A small image classifier, trained from scratch: activation prelu, widths [160, 240, 352].
Rows from block 11 of a small image classifier, named by matrix and row number. Rows with one number belong to one channel. Each number is 128 + 24 x the weight over its row's rms, rounded and kept within 0 to 255. All counts start at 0. Numbers have three digits each.
Before each channel's rows are labels from the 100 images, of 14976, where the channel reaches its highest value: "strongest on" is what is common among them. Only what is clearly more common there than usual is listed. The data: flat shapes of many kinds, plain or patterned, on busy backdrops. In brackets: how many of the 100, against the usual share in percent.
# sq0: squeeze pointwise conv (model.blocks.11.sq.0.weight, 88x240x1x1), inputs 120-239
# e10: expand pointwise conv (model.blocks.11.e1.0.weight, 176x88x1x1, transposed), outputs 88-175
# e30: expand 3x3 conv (model.blocks.11.e3.0.weight, 176x88x3x3, transposed, each kernel summed), outputs 88-175

strongest on: count: five (49 vs 18.1)
sq0.78:130111144119142123117147122137173146181171134075125166174135147120116113136140091090138110171138153152122107092137141103114105096102160125071149124128128163170092186153087183133129150142138106168130097111111137090069133132106113109155105122122114132149082075094144092080143130168093095130115125155129161074085150131125131116138168099160178124112148129111144122
e10.78:134102139102133094178109150111157125098135176099173139153094120156111154156102141123150122143141088089098138143143140181082160150115128117158118116147138148178114165148118099145127115104109132158111128147096155159154143129118144092113132135178129129139109082132133
e30.78:148150096095129101127129120133131155097115146142107136109148144134139087100138144131143097149157132137152125170098162171087105132193128152142133130118138147113127101153106110176113115112115125125126088154175175142111099130113114120137117164083105110128152138153173

strongest on: count: one (57 vs 20.4); count: two (42 vs 20.5)
sq0.19:110141120107136186152183081139124166167116141143090162147129151114108114115118103181102133066182109110120141110166125141150117224093110097130078107123146122115148121157120126137168184129144138092166154126111156154127160114090096117088151144132127150165133142153165143104119148095144093126156140156102125078128109145128140162105127159136151094087063134102136165
e10.19:146117093125179151130115096063106135127094134193134153116126165100174110144129157158103099088116078111066124142129119171121144162135125147128178121150116146135122115149109115137157112092105106128107107097086141087140102136124084106124104146060103127140110120113124
e30.19:111102141114097111078132104155120103185136125119126125120094140171150140114152116088130108126068101112113116116143118083092106138134127093107117165129098156125104142156111104105085179122122143162164139140133088120124155081155117165134118125131093120157114136115163

strongest on: count: three (41 vs 20.3)
sq0.11:137124155152139146112158107153082156085116112133121130146111159107089178084103110143113179091129104145156103115087146106157156163113178134179105125107117125120135120168159136110073136124077060071074146092093121109108147118193189131146126138145114123130144160102153116128133119105124121156103145125141138160146140138153192150169096144111129220120163100122117107
e10.11:115104166110086099125161143167153078103163133159154125138142118135150135153096109109140106117134132090130103126130091085109115164127154131140130132094113103147159189155143131138173168180130145146137127120120131091132150133110078081054107121076139166113105146112137
e30.11:074135161103080123099092132147102137139130155154106144100087087113108102137142141140125129096155163127179113098134126130097145131107120109121104112107104122142110099116135164151138129151127080099110133157148156158188135158127130144097126156177142128128139149112135

strongest on: count: five (65 vs 18.1)
sq0.46:085134124127131179119125102106108102127119144118065148151149139093117140101131113146173128107116168162076067113181102115140127156098145135139137114095127163131168149129105081143162168117132101175140156091120138175131135132158155144079127100156153120147183123118171104124121139144121100140128148091104123117131127134071138156111131163137111104118150126205124127
e10.46:172158147096141130132127122124100120168141118121137152129099139111121184175104169111152137140108137163123140173118147143140151154180110148147110157112139179137129171143117111166126154132144136131156124104122139132077134154108111131118149116119129173130152129126122
e30.46:160175146151149105135133146133115134104132152119101097122135131105123132089137103117134121094154127127157147125151097124102167135146150106177136116147134120106137130106141126108086152150135125126145140136111155122117135132120142093161115188116126142103160111158114

strongest on: count: three (54 vs 20.3)
sq0.8:140120108123120142106123058098150102091128123195115122148131120109101124136124123095111118047149126100141100203144127088139132134140148138157137133121067130122109110130059126133137144109132169152105069095110130099146145130099188123115084133123149126154126138114123120167154119156147112134176162125160109086107088109123130173129144146155118098137101116123093155
e10.8:138109155100085107145162146167148133104147157111154152126142105150097105135103145093140099085067134165100141107135114132098116151137104108111134119109071126138152134164163121171133139148151139135123129189124137121118139091135092158142130093089122132102142129125117
e30.8:119141137131186142105121163145101118113131155104128093131131168096151166098164143158144119089140132157088113145131151150091116106128111111101113136124143121112116140112102120138083121106135151104144133154142128128099097114131160113130167147134157119133140125132131

strongest on: count: five (77 vs 18.1)
sq0.6:182142121181134105129078147107124112129125109149148150182126138117100114115115120120122122127115152121132118106103158125116122146157082081126099126150137119144096105105160119141110144130065138173121116118171144151139147136183125107121090095112118113099153066105145098078171114112096151152114156065123089161133131124159133128128132214166097147151102114123143137
e10.6:135138144133133108137121148068139129126146135142104120166147138134151126151126091161140120102072127140166112078181159157139131129142120117122133122121134137156131092114105106139116165133108121133117166102129092155144107173128130151119144181145086132167147067106147
e30.6:129154079094083121129136123121138089151128076117161105122114130112098104096146117133132164104165148124158117146132121121103134128138124134138127129120098108114130121143081130150114134166145141146089127158153141168108105135134123126150145174157130111126134172168139

strongest on: count: four (44 vs 20.7)
sq0.10:131148096106128100144105157084105090115139102134125139133119171111138124095111069151151127156087133160108107082141144110107113137126165092106091093121120175105165130137092094126093103168128121145167152091140186162167151112145135105151105132119121125096163133093157097192112118140156153085042139127159074116143136130102125137088174138133106144096135123110141129
e10.10:117141128141118131120128094112098085125168154081117142133094148153087153115127107138145169114110103134148130152128152098140157114117130125168169131123179122131096120120122115157162119153123133108144158132128143112119142158103093149111134108134127129132129124125121
e30.10:138141154116110132161115154126084133108139124165157090130121153106115130103149131103123107142144099148127144162127125151093108113133120162127097116165186093084072118148117149157125109125129170091111125202156176155132119150148115089161149185126166138113138150126097

strongest on: count: five (60 vs 18.1)
sq0.51:136141137096130158064149082134111106093185099142099149169144131137099136114157113115132135133158176093156145170150112091162133148113130148144144119103125108109113082129119090069096103149093125144147143098119129083141152120131173122119092151151135125120167110179108131137121159092124176123144118142081098132138111095147133129055085085104077130108149156113198130
e10.51:167112099159172067155106141148126151135131144127122123185148154148119119107132110149149128121136138114132111143133102153103115165094150150170129124090171208148176107162133127145103120125141116114138153125102090152111158151140124092151120161079085146159114106147113
e30.51:120077105131137138132096184092134129103123132108109108106112111082166177133112123120157152139118158131139122124108143115114120150150122152126121159128075117108155162140103166108091140151168103158149151118144138130151119112135107117190145129166109135147187100127093

strongest on: count: five (45 vs 18.1)
sq0.7:122118134109096149154155152102106142081096143153122185129143141125144152112166157128141115126089153109128118203141131062140147165108148131105162137104105103142146126126106098109130124088099169147161135100168122146138164127156096176157098102138142148125137107132134176110147146126125129096114138126098116105137105089103113160098098118124097174111170112136114120
e10.7:101133139101127162102156113128107118117142117114078157170090119112120105152118124175131076100126158103162126184123149105168129118130115132153119150142101124147127151152170141100103148123129162133101160131138142125140137092125078168127112149123145117104123125134088
e30.7:125112081146094142092182155114187147111159164122149153131088132093164155121136168157139119145125137161150081161119136151150140094119099169136149150141146081137076126152104130130165130098128099127104137120146144137117127153106172106161121162140124136113159096121073

strongest on: gear (32 vs 14)
sq0.34:128079127108110187111133143127115084111133099151142134123121136109124148138088122084102128115121151152152126121124134125136132124124162136140157150108111114084165125131110094205132174090116082156088155133119160144130189177121119097184102074138138058133122164051116082129127158156091149113129140145159142135132146129051115124126150144099117168105150090118151155
e10.34:166116129094137175132117153160130162106113121139135124147131173154111133149128150143138120150168114184177099104128183122091127140137155115164152150099121114139120141184151147183159165154174105168151139157089113146125090112149105136151131119146081107147068124108137
e30.34:154129099103140138169137124108169111169163159139161072162132103123149163100106111153137156124155135161133163143129117144112097138112078122148145159123124119134101107110126120139096135126157182122122143155117143105144143127139154124091132124113118149117183158132098

strongest on: count: two (61 vs 20.5)
sq0.35:140131121228165134148086103136184142134156109098123150140121124103103106145120099087119125118115161122120111109134115160131165143113083088138100156150179135099127092115114128138119179116099150127108133122148131101133134131115151117063103155133140118113118070157135124146115137158108084126157038113105123123126164142091129111151133174085106087150139149078105126
e10.35:135112114116144141119121107114138129133144112111128178135149115122160115126071138129148185090097084147107157168117121124113175143162164088121107072137108142111169133149141100077145118119103093122128105141156136131088115127096120162125130143130117156135117147083102
e30.35:118099112121119195101092113104098105092157094151134123136123137156132153109142097163132110117172093145086132137135165090139082118134154103101127149110103118119133111150126095126138130115148137138130065105108094143085131123108114164122127141139126109161130130102096

strongest on: count: three (45 vs 20.3)
sq0.36:121100138110141129115099125118114103149110153099153122161163115123132120115187146103170130078179158109133103098102130136089172123098155116181123088082119117097123100087157114131115112126120073133115196146174140144172171215153155123153164123175142154131168116077121124163114153125127114150131141103092147149134096138109129151165131122110126124123150109134106150
e10.36:100158120126118109088137089100115152108158135076160154140104116112110146137129121122142155177161111153122141148110110178133118112110133156142122168093122138108159129154128151168150145120138116163140153075064147133145104136114157147145146122099082065116131117144132
e30.36:096139141105090173153114096147136126178145102100163133114096118136119116141092105095121120128138137141104147114143139096097117161081127136162149152120084134162131133071158131140131121143163131160149121106128118138136144138086102145091106154142105104125075105126156

strongest on: count: two (43 vs 20.5)
sq0.37:170105117153157111117128114146095064108096158127174146127138130152124091159158125104170141121117132134125090108100090103152123163082120126108133140162150106163121116130114122147147123152150088126080106165144112166121165120117155152140103109102132061142149176158088114150154137118120146114163100139121130157167140090134110132102104096165138073119172184127101124
e10.37:136116083089163146115152130147102132130124120117144126111110123141138129117093143103114135135177155133149150179117125140109198112088149100087184125135073120132130111141124136121115134134108105148105141146092098116132115120145099110127125130099149114112147115093117
e30.37:098146061146152131123155106142096126143126163123164123128099120113165167111127104129113137157114091122118092172122135090164099109141134142130112166117147162143149175130152133155154138128110122110123129129102083104111163093137120167159135114113095120151116099175083

strongest on: count: three (46 vs 20.3)
sq0.14:131152156130113174151143106178157129039179096135121130168126116162133146123128076127133171142150118121131078107167095151168121092146093109158143120161105119099132055139130125157104147133151147138142158117074171107144118167138181113093129163176154138124128154126142134201137133139117117102081122113122080094144093120129151134170126134145125124150077111128090178
e10.14:130126126119084142086129140079081076124130137114122122197151187120148128147127121131133132138120087102152125109148129177132125150089101117102172130122147149159120097129169089142151121142153143119109097093139099101130141101127124151116122100120086148125106115128131
e30.14:120122163078142115094105094113102172156104101114117121134144146139158119122156100151104107126156152075144162118114143164086120110134102140119121143137133142070153138096153123117115124131128134104116100127119154109143141130159132095118190103138099108133112135136181

strongest on: count: four (47 vs 20.7)
sq0.44:094129121124153122144085134156098113081128141155079097125136135142090069128116145140118120125161117097207114143150157150098089120109088120112111111139162163088170092124137130143153142151141129108125112118165145151111125176109122130105144062132113077133090119131083158182117102124164115139132181152126134095114129142140135078141136124193155123181103102115158124
e10.44:105099120157116106106120116075078125092151100186159116148058149132147152148134106090105115170098117120126132116119167183115120147155147132135132132126131153132151079134121140140140097150127133113107132122130128156120166106124136122130166130147131120117133091153096
e30.44:143146092130133185115088144132142124160104102110098157146140114129103150138096114101089136140135104156089131100113169162066089145132132127104100117083154162136144126113155124124057163117125148105122132120163126158122145133138164124119128148108131123139135100156092

strongest on: count: three (51 vs 20.3)
sq0.16:134083100095108139129150133119075095119168126161136108185117138131155132117099099114164152081122113111156140104119137134136131121138150130101097114104104129148166104151097102161124159144143106158121124133152166121187144132151141098103091126119146068129179088163125143196133159127119122162202160127097150128127126107133153167126157111141087119130159157156158161
e10.16:128074157157115155114128128119167154110115152140096120110127115141148150130124122139087108096086130087148125135142073118126097099096136157123110119159082112140146098110142147109118160160076096126151115122148131114126121133120101119122108168153112142086134166122109
e30.16:106092191123128095077105144158166116095124157151164079159129107121162168108141123145143101104119106104123114143144131123156105168100107106108114123167183090117088120120111109112110121136121115097127129150113134146134132086165131120156113163151126132124153099149067

strongest on: count: five (46 vs 18.1)
sq0.18:121124145122118098067179139122124135118160125146126099147123100085148118103127182136183101069100108181124122139150106131126153121183181145126126171151112116120146106164153095147146093135083124084177124125146084086114106098110131165114165137133111093121161110131099147121122113101089137128134136155106149163148149075117113171129141091130107142110175174156122122
e10.18:137132148110180085131123122133120099130138083136178121102172124102141127095146169135141145131131153118106154132142144165107127109122121180137128133112097075099094115117057155121160134126100160110133172110125146146149127138138150099152121139107132136134121161114136
e30.18:145120147130133104108167161116129103164096137149117124142109131154163132103137138149121126150094130137142116142202121107176147156150085094138170161154120126124100143159112126095108180127085137122130139078129140130123133127117150108130097111117144123159113111102124

strongest on: count: five (48 vs 18.1)
sq0.3:140114144137126097136085137178173126136058117139133167127096125092137084136108080115150117087098145124105106090114140095106135140122094122102137098141093087152084105149164117133105135137095176110134115156204065084085120153142084148114157103101110121134097090135124152105145147107159162148122169124156137161139101144117169138108110138145131164099131075151136165
e10.3:135191125135154109124134123100113095142141124102195089109101126125107134121114117127110166133159138140114158161138168124149130140144149168114150191136121125131144153103150086144148144134143088126120169134115104116178157123105135122139116134121125146137129117119125
e30.3:137127118152118132121146121144148114094109091139126140126107107101160158117139144167118124172125158125132080132124139152163116155111110154141097151093133119135151122128097151147091093169133120115099100146151126177102137111099162106135144103173144137118054129135089

strongest on: count: three (41 vs 20.3); flower (36 vs 13.5); largest shape: flower (29 vs 3.7)
sq0.73:147196104099125098162105141118126115161126130151109147073134132122127162144142079143092114104189102093161144133151170141140128090129116118086166141099142132163093100138100132127130128161126205110128109120130146114133078127099042127137136192127124115105151148103114148114111135089135154115159148104145127148107152175108106142106194120104155094131064143134129157
e10.73:126094169119117091107148148122127148149102134125106151135114146146147159129076110128148127092068127105114127111140140102149135130093147086157118118131155105135125141110124123140139124108154142108078125162161082185128125115085162091088143150170183157119133126147100
e30.73:136085124122182128122125116117114166155120114102119126094142136076164086096121087166092141146131124106133095139121167119094081121135151126084122110097134101102116122093145128152089126146123143099141119131094111099127156171114157145073062138111130108124081118152158

strongest on: count: two (60 vs 20.5)
sq0.60:088126100123115140103121117099134149095128168135101102102133110107104086125143088169148110087124120119127161098110097148105154156144150121111154131152138106075132124116143085176165144149129086126168093139119122137097135157121109126183087089124149116108148197148158140126164143137094109132120150117117107150130141123130146109137102153151085124107122101120132132
e10.60:152100125129093100136118113121130092140114144160132103128120156073179145132165164142134139121165140124148109158137136128124223132156093127133122118125125123175119131116148122167130173163140116124171160107113137107106149155104101123102128150113107122083101110129144
e30.60:087126153128119138092088086157143092151162155132173129138124118106168119120127168151132095132079086093128133094106112075127076144136163142076138143123128124148130104174134101123131154133106157125142157119098140128106150122174118122153133136156108115094104131155135

strongest on: count: five (50 vs 18.1); frame (33 vs 13.8); square (32 vs 14.2)
sq0.66:106128152150147137120111147185137107126138142143149131151142157140136174140110150099157133136164106112100105150120139092156156070116137114152110104205125106107144099125119109117100139102125141152098146119169136107124104117109180099122115071136121122171105117116110105116130068129092131168128153135132168137145116122140113124133099112130177076111148136123099143
e10.66:081152110105074104122123145127128110087116138142089139123165084144116145106119115162179112134135177093110120130146101158138120099117132149094132145079112134107113112177085119130126113089125156135111160163082120145109106092134103134082140076114093163124183117136066
e30.66:156183095119124153156116161120140095146103086128079134114128155162118097210167098112117111146160128117119116106086147156091100139125129150130138140099087135095158114142102119141114123126150124130144111123141153087106116134140135180108183135127081137113129086097136

strongest on: count: five (72 vs 18.1)
sq0.45:105107103121129172139102116090100060130111114110174181126163165106137121107131161136141165061146171152134072140117122092148128103156127134117134124118104129146137095127074121095091118153123095163130136121151129181175175121100176138088154096090090079136164074117126137110143127157136140090145114122118123104099151123097119096123153157143069157118143111133148134
e10.45:147112123119135125158143158135158135153163067138131151162100173131134115110129156141150150131105122072135132084124132149131143108131132152146109108148113143159088103154109106141121127103135142153154163109084121114124131136115093093163116105076095106135162076152090
e30.45:147140111163127122141121113106128126138138126124168124132119133109142156111103126116122117104186085095139137111133106123111121126149072119172192133123076131143146136124125132138095123118120112117074122141197129097114126095087167129112137138138153148125140113141121

strongest on: count: five (66 vs 18.1)
sq0.75:140103129095117138122123103107145144114141113114080111127111107100137116106061126085157203133140149098073159169127121090103145137159115130124163102096123135209087156171142119135126123146141136102161132155149077106119128113129104147106172150140110106112105151093139097090131115083101122163103138097106157137116122101166136101152124122132117102096173085118184146
e10.75:088106142110118150130090158131133110140144105138160107131146137130132095119094105116151172119111086149108107089120177089141118112129159148173132178092133134099123099126125109127111162128136085125143113121122131122104143148091152120123104108074128143134155111102131
e30.75:192131135129158149159109130136113133114146142089106117122096128089153144153144144121183125144163147079136138146123117142129147145169164137148086110116116123102133160139170109143102108136159107116136146156158146153136101147090126143124119134114139154158118108141115

strongest on: count: two (45 vs 20.5)
sq0.43:112114092146120094117158104170086104137131161138095147143160117148139147135160145069145091173122103120114105125148098108074110133117137120104112192104131145159119138157130120085117086087137184092101112151151161084111086076138124141133178156112126177171154096155135126103122100140130142135078107125139155134100147127123125148101142118142141124115153152085146102
e10.43:122117119163144123144145137143145162105106108150096116125126138121102070100149136136130141134119113098096155131156147126113199153082098143099128130095095101104086147077099140091085159108107128082121128157132152114135174095142133132132127140103101074122130146163168
e30.43:100140149140113122124118137092094149159107171135119126158132119162141133104106098111122151165121117094100140149142122131137091156161138076092108142145117133126130146168083144120124155156124161124107103128082065102119164088094093150121107102112072153147120126114160

strongest on: count: five (62 vs 18.1)
sq0.56:139154126137106104082107208147134072127107124134153086145104137142074186110106154098114162113113073166164117124112100096167125122137085138123096124075111106119107134120108118122126132119121100141131160124170123170190159124213128153113077102104148101111140155103110090125139113113125140150188138147114142130123107123130129105107120107177132152102113147108200105
e10.56:143146111114116110124149151122081130180089149110101125100098129120086111134157103151114149118116127093111113150125150113128161126077177166148187158126123129094158162171104168163106120133136120130170125130127099116109102107119144141092141116124122162144094162106149
e30.56:133133099134076171149153129111156123159118106117150133132144107105098142122150105096128131118104120123120119088131130097158108118079129152152132119125096143116141122147132122146140138098184164136089133137140163142145123141124168112150125142108142138056134173146110

strongest on: count: five (76 vs 18.1); brown shape (46 vs 22.3)
sq0.72:096136157137122134110125110114170106162132129138142102166098110094132125133109149066139187111093138114100112110134101096110170164105118087145147118116135101107082131132114149155198097134127146146137171104196173159154145144119104126116138159230166168135090121115078119122130109132094140088127161126084162167096122139183130122137130129141110129105133086144137115
e10.72:125125106145144139124118100146144118100162167131181122151109095145124154139128097147114141139105112099152122136090182126088155113104116128127106157092095116126129145146129111152129175159135140111121115090086121115133117073121088124098153138145125140160142120135105
e30.72:195148117098144160125110107091076092124070111136115108114107129124123140141126152103179158118134132115126143125098143122157108085158151186156137157150139075132086117155159157137135125155128107164129117116143126157122143157154085162095127137104099120154156134111155

strongest on: count: two (60 vs 20.5)
sq0.74:101194148126132107128133098117138148170075086117116132134093144169124095126122120168125123106130183108139179093137136129137162199147093165105132112144129142138123085134134133189145132136092112100093116108122112161084142133098159088089120129104160096175073111150108174124098122125103122137146154174105129106134120145136055176099088155119120112133137144096136113
e10.74:142100099113111125120140090149139141102157144142126135149119114117137147156119159128077144116157094120153146149101120166182157150153137126118124113139150180104152107108086119116148090131156124144138130118139120110116099213114081129134128161136091099142096134119102
e30.74:118125123127117145086085159145115123137146134106134111118151134126113130143156125131112153091087136133102123127131151124064117134091151123090116134091104123110093142150156150156156147160108118148143121104133112113107133127118130164148101123130094105164097103137074

strongest on: count: one (55 vs 20.4); count: two (43 vs 20.5)
sq0.53:113108127123085164072117149140138160161108151143117145092092111092129122099100115095142126093123131141133167129065130097101161186110154116147104123194082125080122169094174160115104183117140112079165143139147113098138119128114129121114102150148113123142145122136101164168102122133127136110098137113140170130115085120077137174075136082150093124154076112150094097
e10.53:160130107190116134101126099120139145130142181181089137139142165108131117111152131125092136103171138104092132133117115147124090114132157096115111113122129158135140152163159157121126113160125150093163072135149132078166151110109130166127110116176113139104129143089127
e30.53:094151141103147098136090168137104144171122152107175120108112125134122148114132135123087162111098142145096132124102123071091119159102106111082108153147158115145142114106133155120112153140086158121177133144077103158084130099111123135130155122102124164148107107112135